config = dict(
    hop_length=160,
    norm='layernorm',
    activation='gelu',
    qk_norm=False,
    grad_clip=1.0,
    steps=15500,
    batch_size=128,
)
Rows from block 4, named by matrix and row number. Rows with one number belong to one attention dimension. Each number is 128 + 32 x the weight over its row's rms, rounded and kept within 0 to 255. All counts start at 0. Numbers have three digits each. After the name is the row's rms in percent of the matrix's.
# q: attention query (model.blocks.4.attn.q.weight, 192x192), inputs 0-63
# k: attention key (model.blocks.4.attn.k.weight, 192x192), inputs 0-63
q.63 071:168148176057159154145098149124157131170136121141136183143092150063103154171112142095117213156070138135156119104068102147117108078138095085098071130124139127107153128150107141102129117162149107
k.63 067:174090093151130152147117157128102132183084151124195157178207146091138128125100127169156150189182104118089104149066093125126099125121152112170126118136137103095120088117102167139150174173201093
q.64 103:182141151110143096108157136098122147071141123164144111111129110127169154063162115168180191135177057099106167158128107130142170143137071165093134178115103174110089131131137136100150106098110076
k.64 115:098103162114140154166108181147118147190065145120132145163112191117143081108154124123063151144101163124077079043109186101108104137116114134140090159043153133162177078146060163115128166158144145
q.65 080:102115139091126163121135081116174155080157169183157149114128088144132147174147137144140139072154151175138093120181115136163159147169177146142190102140111161122116173163163124154137113120080111
k.65 110:075093132178110119143155073105153146137135067103115117073093140173134108111138148112086093099091141129150092070131117158107120157094132206090129125163110142197148061131202086119144141153143154
q.66 091:182067088208109112120097182123116140156155192169112110118179102181142066053128132104160135078161099070127114123140157086095100222076122143080119128129120120094136132193110106125157111130103072
k.66 083:165106165141162137089108104161126095117174136161112135112138153095135099155193129076163105160121159161152074201118102089144134143163159061135105108091113107084103134115098163140143118144114106
q.67 080:123131088138157146113172124107096078101180133104069087137144126163123154091163125149120072143140118114092131103163222086148208100110140138176187132100108116149145137111117155144138154171187125
k.67 074:067114086166104086147105128112113108102189144107150093150079074099110197084117155133140131176129126119155133132161147092099183158099116166121164123134073122108122143143151108148162131120137113
q.68 103:151175087159112167170159126150105118182132101095078166088125134133151115089154121092116149106128108106147093050140129106137153112052160075118083092113168125140209089179092068141132092141194083
k.68 098:118130122140112065123138107095112159132156109123101105063104108151132152147132135126189080110160084093188135176120168126155180134065121142142124143131059138130130144166143150103143105078097138
q.69 083:064159194186132088139103066127174124111120165147111122102099101093181141189124104099170157112103149164121142148141098172117128125116126087112117120127128109138145178110162156041106115107116059
k.69 088:111114156174128163164098142153146091142090135140106134153139185121138110120156088075129116161146172118150131154166122153097076160098166075140114066132144129149158058110070111114071163182165183
q.70 082:105119114087115125131094132101182155144125072136128135140140133167059104133063147101170109109151178166147085116144122113087080163095142115168162106152105112152155156096177119130155107093121119
k.70 081:143051089128109124147109140087142171172105136133080154102175154128108094090119118046062087135086111162129093133160144148165147108148216105186142123188113122128145094176162155131172123137158125
q.71 083:141211117097155137129122111133155211086143078118125106136095117119170125145157130123156094142150147125157176154178125121099163097153108099116149146135091158143136134125137083101189119126061114
k.71 087:181120164113145159134155082139133127132122089119111145101137143097191181140151109134100138099154166132102173088120091144134141101169102149149141162107128162170175099160139100145132101144146145
q.72 071:066133142209096126119102103128106101124158140155113073151122101091031159170122112122169142140152153096182154174124097149125153162132107131117162090158077153127142150101149148070084140111089157
k.72 078:068175146127110134094123144117131117080141154132170060162127113136138134119097123140180136133190127064162163132096125156132131159073089165089155119117126133147165176108076115134127170110090150
q.73 086:098137126122147162151155190177123095177087136076133188171100193141160123074152138131077141140076159115072082052121117109153176093108163087136111151084221154161139114124074145165103128155205144
k.73 087:152097134161096155159155150188130075192092129118153210149145151070143155094140156109040150146049156134135157132161126090107148091170161075115055083114192185117130057120074123170102148182215138
q.74 082:142121148144150133116121156126106038141130193153125172113132145117154116109151114147076150148097160101060084110081160135151130158128141116144084151055206101168132107177093178153125118142162098
k.74 085:103164156147183171114116142093162101139116149085125116147097124179057108128108136158089069129114187126121109131116088188094104157130148161114113139137148088162078146096175143118113082094136237
q.75 083:105117109117159097114114081099184069062127114174132079157129065108131129141082111154154121148163105180102203185135092077118123123140113163127143121168043205094078178081145111091105078087111125
k.75 082:142123093076128086091143087076150144030142129155107058131070126131127127076120147137199112178180073152068162159198117112116169160100118166109150164137075170128099160134167122124145062159127094
q.76 073:093083107163097130124152097110037133173180200125147121119065111147154090131116131138127124134116184140153152125183114091164185118126148080143114067098183054067139172121108130149126111172132083
k.76 082:112087131143149124128124135093139139140136118101115080133149140167139144163152159175142074201107144099134202164141126154153143084155136171138136080127095108189128108096083127159134184128184185
q.77 099:076091115091127120108145109131113090129167110084122119169171122133147152204111142172101131135146173133196150109133159072129152092126130152069152157125126143143088162083126198119118160138143134
k.77 091:154152085121133142117162126144045105108157103075143142111126077159119155172126114185113144143080112139140204111104171076137174070121133164116099144121137125130127135095116151167130133165202084
q.78 070:155123099156143141125111117107128181112124159059114130120128227176099108111174130140096053119103107137086077103136101128132172119213149131152147111101091132149107114138129074117114158084096138
k.78 075:142152119076134128112143081108168196089138154181136143103080091140120143116076149126117127146141082158123100100138056148111138133113176187102164154160111161213139130094157113168163058130067133
q.79 091:123153101120152195204100146157130103188120103121079146152156132102041119106132140114083137179087130124083068044117158109095136111108134078178143111102131122155210110152080129128132117156164141
k.79 084:138149120119124076115125121107102167098144143156128114106160083149125099112034102137170119085144032117138161133121176147147150146072128147158132095173087155132136137175152158125130119084085085
q.80 143:075095149117110133155124192101132123175082108104129173160102185165105142136140118110063168145085159123111075067093136128106092161152143141164083167107179142179167053150090151121120131160185159
k.80 126:108134144158134144171083163184141126171090152110118155137134151123087088200135144095049110122068210151145090089133123157131095143121186066163124060131174080149148124120118135152151164134133152
q.81 108:057147104170091110152169090139160138130142060096111113127118197169125111200141160058122048103120160148163127145142144144106121128087172129146140129206069122150125079102142106118122149137163161
k.81 079:156148096132084107134127103088145150153117094091089152083097115151125150139092113115099163079105163159184110120080063150169126160068150122069121158153144107126137104134191060112176096118165139
q.82 089:144130175082110120106112140140144116134099160176165170148102107060187160138141115156114162141126095119182159127103108166181109122124092121102077159129139183122080095162096142131120113103132133
k.82 099:098168153090117144162170098088147087149123077085129156106097130150101145162147111148141174089154132128146130193067059133138125130082065160074078179127151153068153103158132093069118128134094141
q.83 085:061183169171152132147193168119122133119132161126133101144051142108150122138118124126122159101111125111082140111126110185127145159157115168147114117113118118155132084145075089112073079149145171
k.83 091:129162140167165084099173096105151184105129163138150109146128128157132094122094094147179140072149069140059115174114123176169137204142136194103137167152093126109113114150152092134114100127083168
q.84 084:163184085120146183135116146148083133119135114078121118160147103119141180095160168140078136176095158063111155052120159125134176098181133103104123116051182148176124117175111155153117170185148086
k.84 089:125114152105171138120134132098078135087158108118179097114145103081113161139103072163130175156125096106113187113133184081134179110152077179100142126090114156158115154162158188102105147131084082
q.85 080:124168113122150142107096153156157130105082165138145143118185059100095141081146104168095185175109104168119156099125130168095099079162130106080083163108188168160122124108128175117111117106149119
k.85 083:181134191118175155123101129132110078103126105125162152161170114088127151120131109187174156089191140053157139129134092105087110129129078122116101104086119108102141143123111153061094183125065093
q.86 078:124104121096166114135086107105160114084116185120109149130142035110153136172093082150131120161134149102124219143103126226136041112105115167111099112151135124133110143117138174112084130104106088
k.86 082:136097160127141187154087208118136071158060161107150125166158164081163160171115087100082179168120151124132113158162141099122076119191096073093103060097169139134084098096100148099106171152151117
q.87 083:051114162154132111172133118133172092139077159107160152150140099071172109170078054131137124127141128162123160145125146149143082138051128130165118104129125143152109108123094159114087150111165136
k.87 079:109087118121103086133102195113112115158094158104143140153112095144153079146103077093141130125165141106155143198066124160124060151053126093115080082151131143052093128142153128125104138137162144
q.88 156:131166120099152135124157162136092092154098132091126182122135164123183108076158120143099146116081099106046105064107154128149152131110143139152079165072192117151140083166066131166106115165196104
k.88 142:161126138174108160147144122157124094163104134108140185125152155119170143140157154117033101136047130120112129131145111117123162103197140103097085125091174126134131022123122128168110124177182153
q.89 082:083066137150162175116089173168080096155138183087108112163150104113049120154105066170121129147126126172086164125152208106144111106145154148125126102132114167119119170123148168143085162118150094
k.89 081:102097143087192168132142163138131118139138112146174111182133084117096118073066112178128164178159130116115158108095153115125128108157108160138135086153139159147103181111153159152091196136105086
q.90 076:098135099151080104108181093116142130083166133159069079105126121159146134232123105139162123117168128134175166176110089110180112132071111122140160103195087105058085151145113148147150103117086123
k.90 083:124091128098125106088129104086103122066158157138100063089096097147217135172134103206158120143136094114099149152135193121136088142087068175117155144092117074134137138133148169121106132108095087
q.91 090:160148076219085114123145085061066134108142161146127098097151091164102113172104111162166107112183118128160151173151125132123150191072108164148162094151067066123095168151202111089086114126081141
k.91 091:181133080170098080096132100117109117095130113158160098092101068165159089158071099166171074117140081115168175159136090127171122112081118137140149158173108064173122186095186114140163171141090105
q.92 092:158177065163077170115147096155141127124124123179093121094182159135151171141148125141117148116115085159210139133127137104152144132099153073110135134181124134103159161146096115138154113119119138
k.92 091:132126103157064140149156091142139120128169159127101113088140126086146192179175119149137164130123117113157159145101172077103111104129109124120128140157119121117141145182083149093132153128087091
q.93 072:127138133156155108133093128149103155134184166127098077165091148131094147093190126097115142158119143109065124130139143166066154146162093087130177110137132127168150125170096146094111125152083130
k.93 082:091148154171141155104130143156153121118147185145140086184160143163102118106087078164145125079156089121071168101177160110125131140124107155099164085124128153133161149105154130134106178144039098
q.94 080:158145093200165121115149161137118095099195209193110085137131090154133085053107117112124129089149089105084142132144151085115133159117123126100156078121126106128140147153097093164119116123149119
k.94 075:111093106231110110141128148163159101126168175119130089141116109129135164063179164105152120144122144138095095117164127084105173159169115096106119121110113124134137131146104174134156130140136106
q.95 075:126163095152135115176168148163139162131133112070130137150132126167165080126159103194102119140090133148036158088033126159142156146138092189119144155156141147166143093150091071188141121116172152
k.95 090:131128122055082119084192145139144164071181125088115101145095113120117207132130120128177150121141055141127119097079148129103114144147118198085146171140074192141160127159127159117120128139097069
q.96 140:148074147091146138181082180120147153161080088100142182156118187143119108087192174120081149171133165140138082095109107137139096131126147108132076135064193144139151051145080141132137163153149160
k.96 127:183114138111122151120088198114119172159116163107158160154130157119122127093121146114078166158111118087113083077107120154135118135155138100068095153088194144140178078167089156139151170148116131
q.97 097:104141175172085142102093085118175082121116116105105117106138135098122161161125116072124135146079170123173164155114097171125187059164155141131133110152122128210119088147094089131129098096128164
k.97 127:136136144099145159099082129094209099109152138123107109183177180107103175154121121149131148174101129145105121093143073087137165118139117117095155109098084189108161085127125120148078093070068135
q.98 124:091164104139169135128175149192125132106154136097106127077095141167069071120140118130135095092158113150156099111077104077207101097186141129104106145158135173154112157109114123115082151124119177
k.98 118:111167082134194183107155158191132148111130141085106155083116144161087064143148113128108113064114131170131085084107102090194059093191164109115121120156139157136116138094129132111108165136122193
q.99 102:134137079130111157116086151149148129093152152106145143085151103146106153160134116123122130145125164146099143131104106080232106125117125160113135121100145107104174119157133151117187126080069099
k.99 116:123119073149122174123084169172139125092084146106140156071082163190122149193136144122079145159100184161136128117118082121207120134103145147140122098092154098160199089149108183093221114122093110
q.100 111:161105093142147121172134147080148145200127101075167152160160096117096121124111077149126142136133074096102134120104072160069120112146164085134122100166116110146047103119094101187061145163109169
k.100 113:128102120110114120148136169086206170154153104140139139138090142093136152117132096142141179135099072100090159108114103142090088140125148138148139141167111175171052113171109055133075168169111162
q.101 117:135108144202116079100154173186140097092097131113125107110138090095148099123074102132152119142165107137149121102147180068128102149153090103099115095109131130186168062101132122119173109135071125
k.101 115:108150136187126090087146172226141108110095128118151108146118097066136114145045105140118116144116118174110149112102191116118102120184079093086143085146149153206103066147076114164166122119111137
q.102 112:128112163115118093092097114131131152140129087147141136128142139151099164168134069071176096122172104142155136180055152155115128190069137087153122114108094129116096123197048083080125124134120135
k.102 114:114172121087097145068095137108157170174123064129142154168103131141057147134141066086121102158143094145154149145108166154096133131134148064142113131113125157131118132204071081116115138156120161
q.103 103:091131084178134101111171114100167115142186139198094114132091117150121112140108122173100090116152140136098125075123088096130121135092110089123162154132104121144168146156129088118130100116141124
k.103 109:136090108147174134133116097125120156154152105166109097114122100144123123128094093152103056135170120142114116072117099069155156134146099147108148120084113077117131125085127077147165114114152134
q.104 086:064121122108151097131151103083074101106201112144112138118068092161133123157121102165159088066171141103160134171132174134149131136103099154133117113087101109080075134185136134099160074154131128
k.104 071:141126115173106144127135107130185143194156093110141180117171085144141148113104137171128161176038168168149122054109125059129153102170136092153112132151132125135144133106124161194099127113166097
q.105 069:118074099094179090160176095089078167139151139179116110111140129129137078131151074142122125122180126119124130175108142123166122179107088120131155116132109106112081130132131079120183111167162151
k.105 064:162140133105112184152119177194166164132123098115144190111083179147117144122179192127106116103043167133073104096103104153087090128141113100135142159111172099136116127110110140107147108146152158
q.106 077:108171170087139166127085175177160085129121111070096144155148123106106152140075159079117136097117118134104106091130144159108121098146168128098125117093140121122160099139117182149155145105092105
k.106 076:103148096140089079151168092122106054145097113110111039128130099129097092123105108131149112145165095133139156186121176126151183167069098159107146141128113176140160174124142144108142105107106118
q.107 078:105097122090137141162121142120160066131108119156117163149106069123209155148066088116127117134174129123129158103044137126128090110062145151140105113154071124105108144168150153096111094093139080
k.107 082:118134108129087129079138105151145092116167127118095141126120128110088190084112059180133143097130102103088105109150172140109132132128134093131119150138105184099150117196139170148197077134115138
q.108 092:119098093133077110155142100143171143201149110166117143125146166138128120106109142133128118147117172182167106123114121149145098120097168011213124103156112114138122119166089154112156122139135123
k.108 095:089139081171069120147170134107120106142128091123070164105105119144130096154143094108143144094137116162124095175118121109164131174040133115172106152153131137116129104144118086113154073172198165
q.109 091:101140156136146117126147165116106162120143090082089155117147145133131075110162106112129070095094115060166124109096141140120182091124119113104094129104072122097093052155137083176069193187160154
k.109 089:148124168097113050131116131097153154091139084084046099119147158171137082146153101118201090164088120111168139167080127147126119128093094128128116123137127100093068120077118081171105188140162123
q.110 115:079108049156065113164133139094105126171174107151108117099133181143045109181174125142139206134113155107141083152138156110120148111073127104148146146154166095094119126180164162122170163166094102
k.110 106:161093084158079113166114138076118140152140113116164120123135186144060155123150137180143154144156119115124125166122117088102156058118066131130127151108165060132056130135180155147166163110133119
q.111 131:131089103161146134139137116201089110130116135126190173101113050101147171113106154120110134153091141161125120162113191106129132148148116076168139158156153132193144146109180150183170192108155104
k.111 132:109077117175145149153151125174069128103109145129221165090102061095163154129127141142129134125090149155117086148116140106129124167127109060177148152125137144190144132101187148121160183103151101
q.112 173:122099160112137180141047182171164160185100134120108174146123132118071087184140134102082098169114174147159086099117125156128086097124184083113126050127161118144202109108112149163101175156132174
k.112 129:126149176105141166163102200154147136198097135087140159153162140094109085172131150077068148135077174138120071097118117148143124091137174030116115073121186107134179105105076159159136150155168149
q.113 113:064109169144147132157146123154105092109108157121110116135113153133136105179141134121105157095101151138065100130148113136106082154171161173160179121131134133153121134104141103087127164117148142
k.113 093:068138121145130065166172063189119137117131115116098076102114152089122121116170171108177163114132098171105139177151170122101111143145064169106117153179142147129101168140169125039113123079103132
q.114 120:141152116059143105070120154133126091082100156151125126138134073132125055073120099169109076140156100171223190126053153134124108063143116126115133177139127150122116118151109048168123138205155147
k.114 129:151116133059154096096081159115117089062119120155141124120155059133146115103148084166119111136152120150212167109029147113127118082116067141119099148121117166098128137168111055148092116175135145
q.115 128:124143193142134084178120115173122143131114206134130127085123064098156086136130120159169157115206093101148147134112128109133102089165080140168120127136158135134109097171110123157134064134130110
k.115 117:125141181119134089170100154175128188119132177159109139094078105117103054138156110176171138115169128116134145103100151125116095085164112117146151129166169154111146103176092097189148074134106128
q.116 116:107104119146139163123111117097128132134115145172082079097154133196120143127082107102103061116115115170099144092186163096128141139153159144059117138121173198125169126149140149129079076149107129
k.116 113:128101134136130131138136112107094147138123159171074077091153154195112101118072119090120056085136097195091164123167160110106158154184154168071123179129153151136142109114154126115081094132120114
q.117 115:139111100103139127103131112110127135110108185142087129119125163210144160102124190125162075112129123140204140148114143196156090165160146166121102100173119173073122153073173144156096177049155110
k.117 115:155133086068138182115152142114134138138088192137115145142134184179143151114143216130116117136114102121189152125100171181153099121194145130114100105170142188136131137143143117159088149076138117
q.118 114:093127134150179129134127123133131094138103169098121142160155133159169076152131120092117131135069162143135118100094083138125099153100171102175102061057093165118127142117125173110056185124209100
k.118 114:135127154186137094105115087155132141105120174157112075113140120143168091093142097126179106148127121170146160157105121147127115173131136146158126064126074154121126173113135134118103194112182101
q.119 117:110083109082086140138091117098110117152208144138185121181135059140142104106147154128113166121128124049131143135116174152053173181103178153167132139121104133143135147215097093187120155105077107
k.119 117:133066113100110144142093109101100170183169141106205138148158064132156107102136138104110148086115149062135183159093175177098147143076196151182134089151107102143100124152100104196148159140133110
q.120 059:147143100160108154141169069163127141167134104114096099114167122080131118095144124069157166155170183125169139136064096150110155159152064117152146125129125091079122123130102090103114132134145148
k.120 076:093138156058164172124142185138130136102148093143114192143018151123132156138144108138111113071090135118107076142130166154139115129122097146113113146094124130128097126172137130121146057133109151
q.121 053:071185161164085191136121123135090128186107155090128127152116087100151126116141150079156151119196155075130138113164123151111164116109173115126113080116109164078186121112131164153112109109189149
k.121 058:205109101078153143080127084144164138082161081136089148127157101119128128102083116104098113124069157154101090119100143120092119118160111147138126162141115060161129130133144127165166143136066053
q.122 065:133103080151155109114155103114148137073188137204111131121139157149143164135141055154109160090179155138144142185119148082127074184105065118116143120129127098138105148152127117140104128136073111
k.122 065:093127179132096121172121127155111124161111116095170141095090155083162128186145207109155151117125111115115164128125100132117179120174144151110089105159151142119134101109103109106106085133190144
q.123 091:095178123091101181077138137149150116102138127122144124143109136106097166150140140131136130128149099104148125162079111154116149040130141164100114131165123136135100109173122130112122126047086134
k.123 088:124169108109125128062162102125133111051158180116124123139157125112197150141096097108147093040169109082133158148138138144130098080082137128134144148115109082092059167171143124139109125129090117
q.124 088:106133083157102116115141148183147103055147123126121150135121180155067116148161141166125082094078109142127098181124119093144124132134095052159162130164102117157120121185126113117110142116074151
k.124 083:150126071156075138084124136186141110133105143070152159145173166118106163096108151107139127108093087093084120158117132190130110091178108090157118142164178131116133064139096131134155145109154116
q.125 107:109156200090173118098135124139188167113160131121134060115087119170085107134122121150179134121171085160100147098135090120079079161163137168099163116154126160117112131088170053140137142034070180
k.125 100:095175140166121081093134089128131120098184103059129076097081133161063135078135147085151113138187103087143178076136125114079164112197142165133122150116136135145129128147130075202175107072131158
q.126 101:169105130160124097055096130138176091165120135067177136163181116128131192087046128172176127186099160149138130121130101105086118074184214116077109129118101143144111084074091164157120138094159098
k.126 104:184132087196040088080110084143176114133111163134126128134107110121099181098078116121220149175121138098143108117118123150113136125148144109112134145097072148168153083171102116116130091150152098
q.127 121:085110138056153099185120099191122137128089113099077147142150144085150135144175176145134068094134106116160108134100144144145133154117109142147143132130115137143108088177073098130117192137124085
k.127 121:072102123110135077144120099205128154091115099105082130150117158114120140118170196142157094085156082110134083132127140154133159140125101170155123173136108106151161092129094091107132190145108067
q.128 130:114121162112166144151140158140162142161137116074103164165119154113088132186165147120048113157082166176099080093134130141105120137211188075158115058124163134134125103112108158136137106164142174
k.128 122:118170144150147177163117166157118132174077149064128115137161153132116092149122116078000099143081128110100116106118148158143128112135174118175114069149174107131143080093095128203137112131142177
q.129 123:187161154061138133121100144131130180118092057189135183132113132098085120110118112134123146137205110158168108134128086096164081087174084089095113148129127138072126125097112080111211124115097178
k.129 123:184174140098154194109118117123124150104148093156134191091090111093150121138123102193114139140160164121181128075129073067173071082150090068113120159081138145054129160130121095106142090135089158
q.130 122:127122106135188128064174134122164106140217167138098101162085114185131117115076131122136132154124090110151174098101106104128119112149079150056151180165128169148155118093125115154096118124164123
k.130 117:132102145156083088094160171113135115123135170148127064146107138120134187066119192126194158143150082119147107148143128104094149137165040126074153145169144156145151122115135121152153117090137134
q.131 107:116112154111137148073103114130129098158083152150219145179140100049102115120071169094107147134103156100134153162121156136097093158147154128108070146108178167120105114112096115166078126144103165
k.131 113:092149136123084171124124135124104081160111130146159174170143098094151155133106131115121168124092140098162119194114193145096112147093161104092092155125149130117082105125093087124048158159156154
q.132 103:200107160122146116137127138075103128114159090141084108112153111146132170146140050185110102124136096174105115093147099064142152110120096103143200151098066122106175135125133114118150110148147087
k.132 108:173113190131164098100148114130144141096163102184096111100178105106130147133135096155114086111180150161118157046169068052122181098174112145153149172104093128123187145105130139109125103151153074
q.133 119:118111144143075098151106171157095183118158100094161161120068118134168133171174052177127104078145171139130152137090185156104123116102138114127134132163174092095116130184100135193177078187094119
k.133 120:133129122113105050157104125161121129151120127137173126126108067156171070136096091155095125110138146140127166093083160152112114065102113120143121197120166109147098140099117145178195059193109101
q.134 114:099148132147152124106140131143168113090155057087130109070152177149112171143209126185123118094092120130133131109113110120142178132208105178089131145131115192143097103124125086117102158134117160
k.134 119:065110114117172160095147097141115105110172100106116106097171139134103181140167137191098132100112124122157142088155148092148164085181116171084139142121131182181089121117137109112074179138079105
q.135 107:137149119099130151121111107191184020134080180153120161155128166113062129166114178153141132157077172162155143161097084198180109124144111141119064130136158129079142105074092144117122110119099140
k.135 118:146147110120126147138111122131169048136059181168093151134150207132134144164155209139155131128090204173176105204107090178187114104080115102108085130140146122075115130077101138104125114087134135
q.136 097:144165160113142178139153145130155212140119118136095171123155135109103150088142112166123125033185129136058098100141136157092135194140130129152110132145097143090127103159143163153168111085100167
k.136 083:125125108081179121125126192124102145058132157104163141162188102134095112156127072146135184112156055121051082156107158163143046085147131164174129059153117110181094125106114157143145101160130075
q.137 100:142138177112128106132127154146171135120127076140065174087065179115176198169191151120098153114083197112177163099125128137123108139103119098091106196122156182092132114153120127102182121178138203
k.137 075:119087128162125155148127127121136142183110164131101107135207125119109046077083153102110096155115193095123071140136106115092153134120175102138148064139138082189220141143113194158134146151117181
q.138 072:129174155077148114202095103107131231168088086109133175132107174156112073098147155119145108118144169137144060090163049128142142108044138116152100109124068138120169098102145129121111125129123160
k.138 091:082194097135160120142165151130076198148103108140039128110140161148138079107120076123160162070171137112119075151122151124131122227073172082160154124120099104056126142143098096141118079103120158
q.139 082:159105115160118096186175146106117133117137105117108131090154122129153154127228149181108152137125192135148139101151115101104143091083166082161143118115145123151140118122145187107136120145163161
k.139 083:132059168151103129137118148123120111125068123150129099081211127099139124183184077204118140126114133173145109098086137138111117115131082100120126118133176115180131148164108143078168145184110133
q.140 080:103086162051128106095128210142087119109158109128192135149085133096137153227127144152166182156097174113122185133076163138119108114176123120091122151158130122094118146068071133136108157189153165
k.140 115:078125119115149137152160119091083163154203127093091110124081101201170083179153098163106114133121157116142110136119180114165149149086159138118132081155099087052128127113103104159100077139136142
q.141 123:111160164064127146152080113086138141146043085129128145144147126132071118048132139145143160161154115117122089116125091158075120122174073141129120123086150163159137126139133133106115136072100143
k.141 109:109194182109142145170131147106082154134063137078129137136179093112099055082098121116130160111135103102130124139141120126140151140126101149150124065104154135059155108127105071105057102128121140
q.142 106:120103136166109141173079115081124145164168117147087173092132110136081112070169130160144140055132103090136056085183102079117155133074108112159171109106099097125158121146172115105146078078128088
k.142 130:159147116151112106124144117135142219116153134068080121106095138143094106092150118113165126120148097092131139127150057137142152149092134148163163135151099124088117103145148093176155038095108167
q.143 108:124141070178112117157155119158094149168143147093076150103153106191151132104166113120118072074124125186140082099165116100175105103097136100131140111097099122134121156095197153106121166155168138
k.143 120:141128072134135096130163120149108136124129150088086124091141151199145105123118127120105056115108112195154111127107119123180122156141183159135110141136110108125081186081180145150148114153204120
q.144 156:166148121172118081094104090145142112096153175155126061092163106152162132123085089162205096098169078130145218170131127109158141108071100149125190120150079107122124179146111099159118124060089090
k.144 113:107114126126158090093141119110142114088166165175125092136131086166167059141062102202255087128155117144102159151155138059127120136085139146152190073141056085102122165108129112140102099100082132
q.145 111:098187122128135145066141107177169147156220065105104131108072126173128107187107116078123104058117163176135158095157167131111106118187161110072135160161084191115163098156178091103102081131106165
k.145 115:139154115117133156095115089131198150133113060127097070082126163174106170125124108063142099100095127181135108184115104178129077150146106118111144166148123171145111154090166109110153067085112201
q.146 120:055139109169087108116102097094130065133081154146109131107084079123077099128104154103140082152176133134117087134173118131117183162093161141138135072066114069131139124098153121117147111138164146
k.146 136:039132090173118114113117163157132086135138123082117117144064135146052117120071150056117106152122136151106118140161140109143168175089150143115097133089123102126194083131122091107137115141126187
q.147 116:071144205126119115118183155137144156090135105118092103113125169115164133158138094141158151113118096141059061119121148119089084155126040107078152088106128064149121106143137116051146148106136098
k.147 144:082132187137119119154172106122161129090125108179102098146100178098156100188161093133126143125126115127084077150140118119077106109107078138089135137138106093134127092126156159032110144139122141
q.148 118:122116153141140138122114154082086083145063134110129121081147118174131142128130079186125133116127146128141117139131144140144096114108072188117125039136125118157098123093231148137090101069121194
k.148 122:140155143119133153091188198094111087119069136119145104111139096143146095152058116152089136093112141138121176106073154127152105126122076188080110100130157143149098102070180153159082084085120162
q.149 115:192121127117108173138114092125134083130165168181168121137158153111056139082119179098122160126110147164166160118191079080157167108135174120074132194155168170094131140075142137162110092110140137
k.149 115:166108117165101208117124099105106087142202191160143162121121129126088143102163146123143147136117152148170129126177103082130155149146200120096115115134120123047102152145152142131123083124121106
q.150 134:203093123095141127064100154132163156108152082116133145106174177170159185122173120122110103149062105112176106108066071111197127148116122090132159108135084133107168117143106082130180142086091109
k.150 139:175111131087107135054124113123158162119155130150135143130154114135196180135151098153140113132109115134172124065101091121176157125116135087122167101090098127122118132143112150155156099094089073
q.151 116:117152111076102128162161075103073171132171079103070131089089063143145174180156166144131106119167132067155129125196161166146195143073149164151153106143095081096133181143188094167142120109131127
k.151 120:154130119060151189174133065098098147140179068080088108154068124151124138091136193091022102151121195069133155117166120172113138137117149169172153168130130143129186173086147138130131140130118149
q.152 099:152154135080162168108132178113126203118127108125103149122139156114167111114137145139076136124081154085078101131146094132106124125170167119119109107095138114146176062133125197185167148172128190
k.152 113:184147152182154141160146137119157223120108115152151133119142142124170121060170149168117129115178147136127141142146078137084160186142089109128132067128131097130153131139110138152178151137120209
q.153 082:143044115179090130121105140139157078165059127171183166109205140068151128132110146189136154173098177096112164172084165093118136118114111110115109090103130124134062154101051108187117164141235142
k.153 115:145134129132128078146121093102173154143174100138115111089117152156145114138175170135135107145113191098161179123150061148117124102130127094118132148125128137143132134100122143146158123111161172
q.154 109:152123125079187166113089149106165119127153103096133141157129139149048098081103162131069151180102156123130137102135081124079096107212153137126154132083155140134142127106149161153167131148156164
k.154 094:131111151193107162134076172134211135143125153144164131153158138113074109077120148097079109181101155088103105107153109127125148147160124087108151102107193158192219123133113139149089203138146137
q.155 103:073150127175142166183165141159142146170160095097098163140121109126169148144176115146082132102121227082130107103153138131117166154139177078121133074103126135107128125166110155142118130173188185
k.155 105:145106182146125174155115161120190153155189139121147163125048091140144163137159137135096130127138138117140119109124165163102131143163103100077105131107175135150157101202066143188139114150138151
q.156 133:125168117144107079105109101109117125066167110162058143080118152167123080168146126140129058102111122108142121138164128077119140118083103115104160176115074077136097143135175131106147105144102129
k.156 097:030184150135072155094146118097094053105120162185107095135148168090141103181126166126131136169084145078122082137140197125137190141092115129103123143106103129124151054126109192124106115175139116
q.157 107:158117059128089129134104151094122153151143141068141140136099112201134123116112185143104085120135130109133124098167121119168180100121172125094119104095135100123168117123145207170136088155120116
k.157 111:186111071130136132141104131133083188146109124000132156119130128152145143096080142075093119139123103103129117131120100136177130112153189150105111100097176075149128100121148129168158152128170099
q.158 124:141064110106127109171080126133178165164130099146142141111133147166128051102158094122151078103115050195121046158084107157135079162097124108164141111213092127156068099103174071123149122097119133
k.158 114:154068123141154145114096138159202189165120128143127167149107122162104064086148124133114101091119098155150057046119069155114072132124170094160125148179096162180157086132161079163115116113098134
q.159 113:153086098105156141128127130146152133096177165161091105127122161182193078152134121139127104111120094146134145100097071049163141130109127128126174117166064122095133118183124119150122121106128102
k.159 111:161075131103144124099096139154172191072162165134108111086119140181117136117131162114135085114125113137146152058094066092135127144152129154109139130176128170152190126188115116162172136106074142
q.160 105:154165115161125083093153106153121096085164139129118076150151142093160140107116104141191146114184069096118146182150169097071147120149070117112136125155062155133088106158133105056110120073110082
k.160 113:110134156098139136097114190179146126156184178159156151152163111121146075137097122104140115070136108131164122100097135105153113091069095072155148101093138108084125159150121173192104153127120099